A small image captioner, trained from scratch.
Model: 8.22M parameters, 64-pixel images, encoder arch preact_resnet, encoder norm batchnorm, encoder activation gelu, encoder depths [4, 4, 4, 4], encoder widths [48, 80, 144, 256], decoder width 128, decoder layers 8, decoder norm layernorm, decoder activation gelu.
Data: trained on drawn human figures in many poses, 195000 training examples, 10.2 epochs.
Rows from block 10 of the image encoder of a small image captioner, named by matrix and row number. Rows with one number belong to one channel. Each number is 128 + 24 x the weight over its row's rms, rounded and kept within 0 to 255. All counts start at 0.
After each channel's rows are labels from the 100 images, of 14848, where the channel reaches its highest value: "peak on" is the class under the peak; "patch colour" is the nearest of a few named colours to the mean colour under the peak. Only what is clearly more common there than usual is listed. The data: drawn human figures in many poses. In brackets: how many of the 100.
# convs0: first 3x3 conv (encoder.blocks.10.convs.0.weight, 144x144x3x3, each kernel summed), inputs 72-143
# convs1: second 3x3 conv (encoder.blocks.10.convs.1.weight, 144x144x3x3, transposed, each kernel summed), outputs 72-143

convs0.57 [129 138 170 129 132 101 129 137 111 144 123 117 129 106  77  71 189 145 100 122 148 152 104  74 191  81 144  95 136 106 143 103 150 126 118 116 115 114 135 125 110 152 110 110 122 114 141  90 102 141 149 109 115 101 146 114 159 105 135 131 144 139 146 125  91 126 111 141 122 148 135 142]
convs1.57 [104 131 131 122 178 147 143 145 129 116 131 147 121  73 165 100 122 101 132 125  60 154 142 168 139 131 122 114 162 117  93 137 107 107 140 120 125 138  77 114  98 119 110 117 161 156 140 185 133 161 138 159 164 116 170 129 123 123 146 155 144 112 137 114 123 112 124 164 135 147 140 152]
peak on: torso (27); leg (25)
patch colour: black (48)

convs0.124 [129 200 103 166 131 137 115 113 121 143 116 113 122 133 138 113 107  75  86 113 134 142  94 140  75  97 153 140 128 131 133 158 146 129  97  97 145 124 111 161 105 111 103 130 168 162 153 146 119 174 104 134 155 157 139 147 148 151 147 138  90 110 103 139 173 131 131 155 118 131 127  95]
convs1.124 [104 166 101 149 127  90  83 119 137 161 149 123 161 106 148 110 104 131 139 147 121 133 166 112 153 154 110 136 159 109 107 126 153 114 152 110 129 142  92 105 199 118 110 131 139 121 139 112 107 152 115  95 135 133 124 155  99 106 144 167  88  70 147 100 134 124  99 160 127 133 176 140]
peak on: leg (40)
patch colour: brown (80)

convs0.3 [109 121 132 124 123 141 132 109 129 158 177 116 151 137  78 109 147 111 141 154  97 121 131 116 123 145 138  96 113 121 113 171 145 106 118 105 107 125 157 154  86 140 108 134 132 120 160 140 143 116 140 151 104 119 126 105 140 132  75 170 106 175 122  94 151 120 144 147 106 140  90 111]
convs1.3 [138 120 144 124 111  99 112  88 136 123 129 117 127 161 164 149 140 132 112 152 107 160  82 114 109 117 159 166 156 125 147 133 110 119 140 125 171 133 146 156 142 121 165  99 143 117 193  98 123 135 104  93  85 120 112 143 131 108 108 125 128 107 129 170 117 142 121 130 148 109 151  94]
peak on: leg (30); head (26)
patch colour: grey (63)

convs0.72 [120 102 173 118 133  88 128 110 100 112 101 109 132  97 112 157 137 149  92 138 136 121 115 115 125 106 160 105 148 104 111  76 120 120 121 155 120 152 125 136  83 116 124  97 118 132 146 119 150 136 134 120 134  70 150 154 110 112 140 161 123  65 132 102  98 150 102 143 120  85 119  64]
convs1.72 [118 129 142 123 146 147 103 154 138 142 151 135 155 146 143 156 170 150 123 149 124 143 136 168 130 171 171 135 164 140 157 124  98 115 149 153 115 139 180 152  79 160 131 160 117 141 153 171 155 118 122  98 145 173 134 130 152 133 131 121 104 166 162 158 106 142 153 155 118 176 155 133]
peak on: leg (30)
patch colour: brown (64)

convs0.106 [ 61  92 103 129  87 131 145 121 120 111 136  75 173 158 164 142 161 133 137 105 131 137 113 121 141 112  95 117 180 103 125 110 161 122 121 148 146  91 113 122 107 106 120  96 134 129  85 123 106 196 177 148 159 159 143 108 144 158 110 119 163 119 115 138 105  90 110 163 116 157 147 118]
convs1.106 [108 109 134 124 161 143  95  86 114 148 119  97 125 145 137 184 162 111 139 155 177 108 103 102  93 114 167 108 133 152 120 120  94 181  88 148 159 141 167 135 122 103  98 120 135 134 129 175 148  94 141  59  97  61 151 121 126 167 161 109 140 117 111 128 106 121 151 117 128 123 101 144]
peak on: torso (39)
patch colour: grey (73)

convs0.93 [187 124 144 130 101 138  74 136 142  96 129 115 103 111 122 145 108 121 114 133 107 106 118 152 135  97 135 124 131 119 135 118 130 152 143 156 158 153 135 127  97  79 151  91 167 133 185 127 120  91 132 122 141 102 130 136 118 151 170  94 111 121 132 173 146 147 133 124 160  98 111 120]
convs1.93 [115 140 156 154 145 109 155 151 127 100 117 149 150  84 134 151 159 109  81 137 133 128 158 137 177 173  89 126 125 106 136 127 136  93 124 109 123 113 120 114  77  85 146 112 138 146 117 109 102 129 118 117 154 133 145 133 126 107 134 104 134 105 116 130  89 130 143 138 142 162 138 105]
peak on: leg (38)
patch colour: black (56)

convs0.45 [ 86 152  86 114 113  99 143 143 107 134 107 149 124 164 149  93 146 115 108 139 110 131 171 161 126  91 155 171 126 119 156 112 102 143 138  76 116 117 102 131  98 119 190  95 179 123 123 137  80 151 151 126 120 113 106  98 138 175 131 113 112  92 145 160 129 120 116 142 109 125 138 137]
convs1.45 [148 153 167 128 141 112 122 146  99 115 101 122  89  95 116 123 147 101 121 106 103 133  83 170 100  92 127 100 152 170 136  90 106 132 120 149 123 143 124 154 114 128 164 107 103 123 102 136  63 134 173 157 115 157 117 133 104 118  95 124 137  94  89 114 129 143 113 112 124 137 109 150]
peak on: leg (38)
patch colour: brown (53)

convs0.118 [142  98 111  99 135 130 139 143 120 173  96  97 136 173 106 153  67 150 101 127  88 151  58 102 118 114 120 122 173 132 161 112 129 136 104 117  97 121 138 149  98 140 113 123 122 139 124 145 124 139 139 150 125 131 122 132 140 147 148 129 117  81 113 138 111 120  90 132 134 115 139 108]
convs1.118 [133 154 134 162 170 163 133 114  91 163 152 167 118 101 148 137 206 135 141 141 120 165 134 127 108 118 110 147 111 104 114 133 124 159 128 104 121 131 144 161 100 129 150 120 125  93 116 136 135 144 119 108 127 178 118  84 142 164 144 129 124  97 164  98 160 123 151 142 106 122  99 117]
peak on: head (33)
patch colour: grey (62)

convs0.53 [124 160 146  98 125 146 140 138  94 174 132 141 154 162 127 145 128 114 122  85 185 135 130 142 138 150 159 163 128 103 136  69 106  94 101 130 150 160 123 156 137 131 143 154 145 170 164 103 149 141 127 160 154 154 133 121 130 183  79 129  60 147 106 177  81 148  83 111 146 129 169 123]
convs1.53 [102  84 191 115 103 132 148 144 107 100 100 107 137 156 125 128 145  80 123 108 171 116  73 129 133 137 141  96 146 111 105 144  97  94 101 121 138 116 115 121  88 119 116  73 100 120 114 181 156  91 117 106 151 140 122 124 128 139 106 142 126 145 108 175 129 105  81 120 127 122 109 107]
peak on: leg (43)
patch colour: brown (57)

convs0.138 [105 158 119 150 163 135 117 153 113 164 127 137 137 156 123 126  97  87 143 145 112 112 122 131 157 100 168 154 175 124 160 166 127 107 112 115 104 115 125 123 132 149 105 123 159 157 100 136 105 154 140 144 131 160 117 148  77  57 128  96 102 166 139 170  91  80 118 139 103  90  81 119]
convs1.138 [130  62 103 162 141 129 130 129 155 114 121  99 132 154 123  96  87 161 148 105  89 109 105  92  95 104 120 144 126  69 150 153 134 116  98 150 112 127 101 133 177 117  97 152 122 113 117 112 153 116  91 106 110 131 124 123 164  82 139 137 113 105 146 160 131 142 133 121 159 131 166 153]
peak on: leg (59)
patch colour: green (54)

convs0.40 [135 138 114 127 126 151 156 119 119  86 168 135 170 126 127  76 123 149 126  93 142 140 125 121 125  52  72 118 133 120 128 134 138 101  90 152 107 139 125 118  70 126 172  98 156 159  95 119 128 114 142 144 126 158 157 104 125 158 130 133 106 141  95 115  72 130  75 141 105 168 117 137]
convs1.40 [156 114 156 136 155 100 135 132 114 130 140 117 120 110 172 138 102 149 137 128 112 141 133 141 101 129 105 101 110 148 114 138 139  80 151 121 177 115 150 123  96  99 115 105 122 170 111 129 133 105 139 124 132 156 148 116 177  63  84  91 135 136 118 131 138 141 140 140 143 130 167 127]
peak on: torso (61)
patch colour: black (53)

convs0.91 [118 149 108 157 120 138 110 149 112 109 109 155 141 165 136 140 126 109 102 126 124 120  91  98 107  91 135 101 147 144 122 176 138 145 119 143 141 144 129  88 153  79 115 136 120 151 110 177 172 154 139 138 147 137 126 123 120 154 128 110  91 130 126  96 113 120  96  88 129 136 148 132]
convs1.91 [134  92 158 135  96  97 148 137 105 119 153  97 128  90 147  95 153 124 132 146 111 143 152  95 126 151 102 108 124 118  76 134 109 142 101 133 101 136 118 131 142 158 109 136  96 131 112 135 157 125  89 115 182 106 157 153 118 100 114  78 152 142 118 119  87 151 142 176 116 121 143 165]
peak on: torso (51)
patch colour: black (53)

convs0.85 [131 164  85 121 132 167 145 161 138 148 108 108 145 133 160 129 128  79 176 125 131 129 150 158 116 101 151 108 107  82 126 149 101  86  84  99 118 129  99 108 109 124 109 135 116 102 115  91 127 188 129 118 150 170 129 101 136 116 111 176 177 148 124 105 118 110 167 132 115 132 134 150]
convs1.85 [124 163 130 119 122 143 131 110  93 101 108 132 149 149 136  97 105 120 156 109 154 109 180 131 125 113 160 112 158  90 122 135 114 116 143 133 137  71 126  98 124 115 133  84 141 105 115 141  88 128 142 114 128 146  58 105 105 137 116 118 126 131 106 134 126 165 179 173 122  64 140  97]
peak on: torso (29)
patch colour: brown (54)

convs0.136 [100 108 116  95 113  94 135 158 129 148  80 133 133 143 152 119 109  61 138 101 165 123 113 132 157 113 113 151 131 131 142 108 114  98 110 143  87 134 137 133 108 140 174  87 121 122 131  92 120 173  82 149 135 144 129 107 115 134  77 121 151 128 121  93  75 137 146 119 161 149  89 134]
convs1.136 [122 123 124  61  80 156 129 136 117 114 116 144 131 175 126 159 130 139  63 130 155 133 157 134 125 104 157 100 113 107 121 145 102 143 111 166  88 105 130 120 150 117 107 127 125 128  93  94 125 126 167  85 140 117 119 101 168 107 145  71  92 157 119 155 115 135 152 111 122 150 142 130]
peak on: torso (59)
patch colour: blue (29); green (27)

convs0.101 [147 131 175 144 135 108 166 168 132 118 133 131 140 137 119 154 132 173 117 101 146 117 144 126 137 105  96 139 141 151 138 146 150 134 126 117 175 118 134  95 151  87 105 111 174 157  86 152 126 121 171 100 154 100 165 101 135  83 119 134 130 133 130 122 142 124 127 155 158 146 174 145]
convs1.101 [135 142 140 147 113  83 166 142 162 140 116 132 102  77 163 107 110 162 117 108 149 117 121 148 141 117 122 130 163 105 149 145 140 161 113 114 144 161 125 109 127 124 142 195 119 149 146 128 124 192 139 127 123 109 154 163 109 124 114 110 118 117 128 106 148 125  98 103  90 120 162  80]
peak on: leg (43)
patch colour: brown (57)

convs0.125 [123  93 104  97 120 117 129 134 111 105  97 120 133 106 114 122 128 150 110 116 143  95  75 105 106  97 169 121 145 129 125 179 144 192 110 133 101 130 122 128 165 105 144 110 178 112 110 158 132 112 160 141 143  96 142 136 126 126 121 141 191 138 132 135 106 134 129 115 156 144 163  97]
convs1.125 [118 168  98 102  83  88 131 148 117 175 120 176 125 145 153 109 199  85 120 154 106  83 136  96 150 133 134 117 126 112 140 166 115 132 142 117 135 123 124 155 116 141 102 139 113 149 103 101 111 125 155 121 156 150 139  86 148 121 109 141 112 145 112 142 104 107 157 147 148 164 156 131]
peak on: torso (32)
patch colour: grey (76)

convs0.120 [120 160 122  90 134  86 130 117 120  93 144 109  78 112 129 129 110  85 112 127 108 148 118  95 100  90 144 122 146  94 153 111 116 121  79 114 117 142 122 116 120 136 194 144 180 107 119 117 129 136 114 143 104  96 149 106  72 135 116 116 112 130  98  98 104 163 119 145 150 138 148  99]
convs1.120 [110 156 165 149 122  96  98 147 129 107 115 135 119 102 133  97 127 135 122 136 155 140 126 172 153 132  99  97 144 162 136 164 109 139 181 152 117 144 134 111 101 138 123 129 128 139 106 155 144 147 119 109 148 107 130 143 143 130 121 148 105 115 156 153 163 117 105 135 154 155 157 154]
peak on: torso (60)
patch colour: brown (58); orange (25)